config.yaml
model: "image captioner"
dataset: "made-up waving flags"
train_examples: 97500
image_size: 48
crop_scale_min: 1
horizontal_flip: false
color_jitter: 0.1
tokenizer: "word"
vocab_size: 53
encoder_arch: "vit"
encoder_norm: "layernorm"
encoder_norm_position: "pre"
encoder_activation: "gelu"
encoder_mlp_ratio: 4
encoder_head_dim: 48
encoder_fused_qkv: false
encoder_bias: "all"
encoder_qk_norm: false
encoder_parallel_block: false
encoder_inner_norm: false
encoder_moe: "expert_choice"
encoder_num_experts: 8
encoder_moe_every: 2
encoder_expert_mlp_ratio: 1
encoder_experts_per_token: 2
encoder_shared_expert: false
encoder_patch_size: [8, 8]
encoder_conv_stem: false
encoder_layers: 12
encoder_width: 128
encoder_positions: "learned"
encoder_register_tokens: 4
fusion: "cross_attention"
decoder_width: 192
decoder_layers: 6
decoder_norm: "layernorm"
decoder_norm_position: "pre"
decoder_activation: "swiglu"
decoder_mlp_ratio: 4
decoder_head_dim: 48
decoder_fused_qkv: false
decoder_bias: "none"
decoder_qk_norm: true
decoder_layer_scale_init: 1.0
decoder_parallel_block: false
decoder_inner_norm: false
decoder_positions: "learned"
decoder_cross_attention_every: 1
decoder_tie_embeddings: false
residual_init: "scaled_by_depth"
optimizer: "adamw"
learning_rate: 0.0026
beta1: 0.8
beta2: 0.98
eps: 1e-08
max_grad_norm: 1.0
max_steps: 15300
batch_size: 256
epochs: 40.2
lr_schedule: "linear"
final_lr_fraction: 0.1
warmup_steps: 450
weight_decay: 0.2
Rows from block 7 of the image encoder of a small image captioner, named by matrix and row number. Rows with one number within an expert belong to one neuron, the router's apart. Each number is 500 + 40 x the weight over its row's rms, rounded and kept within 0 to 999. All counts start at 0. Numbers have three digits each.
Before each expert's rows are labels from the 100 images, of 14848, where the router gives the expert most weight on average: "strongest on" is what is common among them; "peak at" is the part of the image that holds the peak. Only what is clearly more common there than usual is listed. The data: made-up waving flags.
# router: router (encoder.blocks.7.mlp.router.weight, 8x128), inputs 43-85
# up: expert up (encoder.blocks.7.mlp.up, 8x128x128), inputs 43-85
# down: expert down (encoder.blocks.7.mlp.down, 8x128x128, transposed), outputs 43-85

# expert 3
strongest on: white; many stripes
peak at: centre
router.3:420498504524530499565521444476497418498474539542469525497591478515525432457522461489527498489508499440526428484518568487510532480
up.0:593499521495517465535608623533495471414527456548518514453499486517497467488528474541543474500504490471463548430554491513447464481
down.0:436608463529502510478556542494478467460533431431471521496557444445506583473475457522507482392429483513510453536504472520404517522
up.1:521504571566496479542540553416549540569519501518538434547444495472488522473466495529512485536474556563504524520444446437405511486
down.1:439473524565470462539462458457562586521490528490510474549461512491526482493486531540509493472464555562521476556453448393434506471
up.2:475490505492519495504593580418576530557497597561513457551487494459521536527484483507434477507547506465490458493476546498446507494
down.2:476441491568508427499476545476547507526564453456518462549492458527553497510424469560438493459445517530522489528529472448440538462
up.3:516591450505537482514479521458513555506501501502472520531509493604476540472493474497578570535463533486517481603474505473555387483
down.3:571552545438476426487520506501508494556521541442461516489508503454511500490471529469485517541472594532461510465520509496508417497
up.4:525486625467504523407556547452491503524465505444454503549499469489493539580501506532494528524453470489566476444528530457473494495
down.4:458478492570525409446542436494519541443494502499593545515514472521477463538481487518495466530510483527554477527525556510528576497
up.5:448548447509492474534578502547548502434413510498448494469550506523474543471527535532538466434429495467498455490469525475492471533
down.5:549519511493525433516451559536490471481479544456542453522388409508493515471419494476506526580585542465483491442553515500532491504
up.6:600563509455524485537501517480482519467476464464492626442529551504541480497527521579515512507560526461497541463469459505480467571
down.6:475577398477471499549477476466489498504492531487478426472592527512505566475489548517463547430434493437561452603569475491456526514
up.7:550556549535518479528571586428517499513502448512429510482501468535480526509485513561548505525494515446490576449551522450526515524
down.7:523523516474539520536628593518509495487520439507509549439455409510510578429468463485572491465496485461528460469563521572452518551
up.8:544556445464513498521530544542591471490471522516417493420471484520551561503575564538479525446500530542500553454501498497549478550
down.8:510509528428563508492472492532502467510422503566494469545485486477507577449444580510446498551593497435528482467522551510523448524
up.9:602539511460512500498525516463464504543517501547522534467481548555476508428486455514472535448488544481492542507552508542499522553
down.9:510554433500530439476569511446527511518472548527484468438553522541503586529497523533494511418470546481475494552531470487456533488
up.10:415556523483507591477523486459594468495475502445473512462513487457534500489503560492504519408487550537583402508488474529428542517
down.10:543413468512478469523389493468508512483544529500589455532486471529524430513473457494486502595529514499520521505508532486573471470
up.11:495499536496529554460509504520534476547428520377425545469494497453509536513533521483557511490502505475521501458477528534442495529
down.11:543529497529540453523462452462539575460479501517527555574492459504497428551479539522473445542541529479602541455451544443559446556
up.12:439464481433440516447476511453449480484466500475520445476527499483495493571517514441478515562495470521474457550488525445504418501
down.12:567474546500440466516453585513470509472557474438489535501461495465512525484528510472532470586510541502436578475492466473493512497

# expert 2
strongest on: white; plain field
peak at: top centre
router.2:471518532516523512433493505503555585462514478455524512490481458511458524536523526513495535454479509557531513505459410476528569446
up.0:499551502400536513506546605456491523505502537513510460506387535507468512475524519485474514498533512497503403527497510524480514511
down.0:467451463456497485459520504499535469527555513512536566543477480424492518463445561428499453504522568455501525450507512503510509515
up.1:558444587507563508505546571523477488478504544479516517568477556497514487467472488563522596490466489534516579470428506453408498472
down.1:482465484454519418455539527514477521530556515448443532585514467466539504483457587437505452441468549521525569503551547467459514527
up.2:508508450473482471499577507497494425469439527564500428479522526576481490471527449539581568502466489512517486562536519499533482504
down.2:555531551514495511468480481502545526427467523547449451552547443541496491520497450502473476480449498450506510488603548568469514449
up.3:559486488517485542484466526486499547495570431466513510483484507493482507425456449457499489553484506523534555541492423530511499472
down.3:535463497456522519506481430518480531520510527467528461542544504486454435476474460478498529598537534542571520496442577547560479511
up.4:527543455521499470493560530475471457547492448505566463455516510607530607483457460477537526553505421430496443550543540543542509464
down.4:574536482505544416486499485498504442514510537556604455446495486528416495513529502544516573478488511493457460501512528561545476478
up.5:517486572440447566552522474532479489469407459546553583454490587528537540468511457433579502576514482427503433506518545547502478537
down.5:538597424453482466491528530463474473491445460476509472438461507491498501475472487566478561425499479505520420552480493444545442501
up.6:507495499525504461493558492500476438537457514478458477505469483525540500567519506522515536501466526510450498503523529500532499447
down.6:507513514507525492483464503499461495494544522417466478512583451531503453578519514556548526569467528515491472417528501492447469451
up.7:502544546438526502463502588469536493541509500482496447464435456507491523516536559493472499468548515525500419506500476480441507521
down.7:470411475463466508507468510493511441531608509507501539548449510464526518493474528400535492534517522485488526436520462534495555472
up.8:521430471507534480497523554472512498461494536496519555476466483489428521555469414468436504518534449488481526454527530501459513502
down.8:512510472462480415477439464515508473535505517452567492582478410481455439558432523431420447586551520489437465497486526568485461494
up.9:573448503506487515525476526495496540553526453493537559524463504502504454445496446529572583585480498477523487562530588521541440490
down.9:564536518459595458515540574455505511549546478467520465544483443526444505462463498519456495488478535475558501492502577498497491543
up.10:613523545494357542436470512528462537476468480467477504486513528466464509562495514511506457586504492510475545471532504412474464513
down.10:555501537549490440450514523531491435480421541528531489491488508551513506501467458550458535537511494520496513536499512457566574498
up.11:512532608463573505538499525423515465507526468529481448506464437543490465522465526461481537518552396450520545481477494549507460506
down.11:466469505518479446447431414544498528525575534516525481602545516517534440530461561489443453492463544555524546475539474510472489521
up.12:450464538544546422536519500471544476490463444589473520573456443540468549514525559481454522487464490521526498587458490506524499501
down.12:440451510615547509474587440493487511490494510468525505553544504407539426418527456541484485498436552489522458582541507519500479524

# expert 6
strongest on: yellow; plain field
peak at: top left
router.6:500536503554475502447463466497551501517485513524428476489487465433498518546526525512471487453466513560536473446482540525530383517
up.0:458507502551505471495491494454490505450494525558427417556497511473469528521534485563468481493470448495505459512475502485534499474
down.0:474485528527513515525483554474550497478466413517565579547480494456491514501539525470496455534511450433420468514462478525491433504
up.1:470482501473485497504514493482502581467468490509457512532467539566525540559549482579502493526527512510535535509497549417500550568
down.1:486503505514467599498571523428456546537531477504462516481524526527564488538564456602565524519472507469532487447559502519492540543
up.2:557495520498529446477451513502496474494494492496424478387483447509549531513526537514481486511452573486535545538574488493513476471
down.2:475462455547475455418449529505447475449553508534492514548553518446499429492442536484468444478452493449417507553528463420465482444
up.3:515537480484502554531475458519517498456477511505452515421528521482475570437494528456535509487510554503457475533507459548585422468
down.3:463445513494457536501529526474456489489511446518493521514534473498491451508516515488539482474477478483468493535505494436501585504
up.4:494525476509455467573543465443456501565459581466505517492531471499511534574477573485458466506481527491426476477524513556499568491
down.4:462505506479496470479491505483436507540559482434532497490549483463471461550463522483452406544521502470456484505501566425500460546
up.5:494473525504461500462529516437506549510384485505432492548465520561511568526522436503495520509441527449486543543516492466457525540
down.5:515489498546464515522515485473492518408484522572508467532449500558525513471502511541472455509482496505510529437545482528497543460
up.6:522558472460502583575484439502488518467465490499470532430479501462430556467486524449537514463523571516457525517457477539569475491
down.6:432494495432466500532544484444478479532515475462460494456522501489484442493519514457549528422481510528469486515491497466481621503
up.7:525454517486496572544530518539558530518488457418503609532409514491519547497526502505504446570545428506495513495496468487461472545
down.7:596483518535616412487490534561450457488550479521514444531462442527504488518464461546488513477485530519521530520495551514554559481
up.8:528487490415517540459523492488435559478513548472477537517551521467489459525518419538532484498569512479509539475451535492521586518
down.8:428455430507467483483541422544404525567498559483527470522551550480502481504443438519490469510527484524475438556490583501506503537
up.9:498536432511491515484508554432486487468450497489464501454472480486462479439484474561484515487513537479538488547520525536492515497
down.9:494582535515498551515564462496497517471451463525518563470519569519537569534552537520504497469479491509432484511414430545515471542
up.10:562443501484455496463509537533433525513500453489512536465492549507549499542480500558490520571544474530506523564540543474525498591
down.10:530540522528455536483475442520489525490529527479511511478509478509508464491409502544492477540544495524578521487540504535513485516
up.11:541510480514496503498529531429495509458471562543442494505506538585531515529500473585523530569548463525541521539463508442503534542
down.11:503548500563456608520521447496526526456477499520466469489481505527518556487482493678519492534515454484533502454549491508509524533
up.12:461514473499454464545565453469477499466463580559528497501532517515482497556511508542503490526491469533451481453457540482544544508
down.12:452541506476480500525492478501450548535490475432524524524531434486428477535447464502479428594526476471444455514496541475537424533

# expert 0
strongest on: pink
peak at: bottom left
router.0:502547540460439542556514544385490554562469467505539503484428509594504599509485431460503549539508457460473444577550502504520504475
up.0:515483495498438546458461466526558462544500469538448481506443564609473508546511503545513524522572427494521511475506506518502446541
down.0:475507516528473520529515484505553520493558450481529508493503548566530500479478557634478443546501487484479508438514479534511430548
up.1:538466475469506518407522507463510473501457517571556496453480590558519531525540504466455591626533465514500505534554526508534477486
down.1:506574471546545472481537511527555444530478540489491421554476515540433550455517489487507556537427472490479485566507478458472506411
up.2:524517514520428517533566497481529456508432485561534460555479499518541470498524538521491495523487486522451514466464488544491479485
down.2:440478558552484533558544500472463547507509508520519535560446467542529432468530505524530384524444484483482541505484516475567483522
up.3:514473494467526516425534496488508502488489567499501472449458544501563494520547501521450539590519470490527470488517565526560495483
down.3:456523433535503437489452460506527462561507513467529384524501504560453524479464508526518537535458519546469464578501497498475550481
up.4:508469525504508383498432539423476507489536475509555451487500432516579514459443487519459483526517497454479479527496546483524523477
down.4:538485468480545491456542457471484520492436569528529475470468501442526457454512465549418513489535528462507473550505577511521511550
up.5:471538462481447444521498493504440497471451552537538436488516537574520573524443536481524519521568485459457481595507551533546490456
down.5:501506510467492492572521480470492451480396561535501425496430448487479516470496494479490555514527531472499466492525527423497528472
up.6:526514466510495532452543518534500505551488475469473535476501552538518572568488507518560457508565528528491527543507501464453470574
down.6:442522506500470531500471527514559506425572458495521516515503546549525501533521521613499435492491459456515523441520444484477446495
up.7:517498481438478451491465541428497510502447528514533504520420477563509586524441506524463519521557542491491561509530586483551455487
down.7:545536530489540501517465490524514499494391495579518440472435500453465572532525478506435535493530448471533481495497515484517490523
up.8:512506548465444553469586594527534464413452486516451524573469459484525484515522500472519414484494552503434494429477472471403494513
down.8:502497517512482493499527534487514455502499449485531547494461474544462475437472490454430564500407494471494516506519580436595458458
up.9:560447489461473515479518470544504463528415558460478495443444520505510474487537532485497560561482500504493513484557502531495512512
down.9:482499536488592468475501516530495465603577480439462478555562510533482515494488494441538523510450528508484503522484465505481513482
up.10:477523442415412556509530494497470505444447533528468491461524532534499518574456521468484550538569468530535514552542584538592484485
down.10:499533555472497520563447535530522473475441438516498398509448455494439570481508470486519570518499447551548403540479516421521449455
up.11:476507488448509599531493515449493528535565484444475561451532477519478487562487415522599511503555459475568508501544515550456507526
down.11:471465467467447530468469560477480473485558488472480486497524426465500538591540496519492528567529542497459457448523566482518418493
up.12:482506587545553605513488482499516570504467438472445562538451500447429500507533421483565498430474474485561522433504489486483508484
down.12:489477472498393484497503507417466492491540570492530480586497513484542469523500508507490502520484570516427533475489530519504484474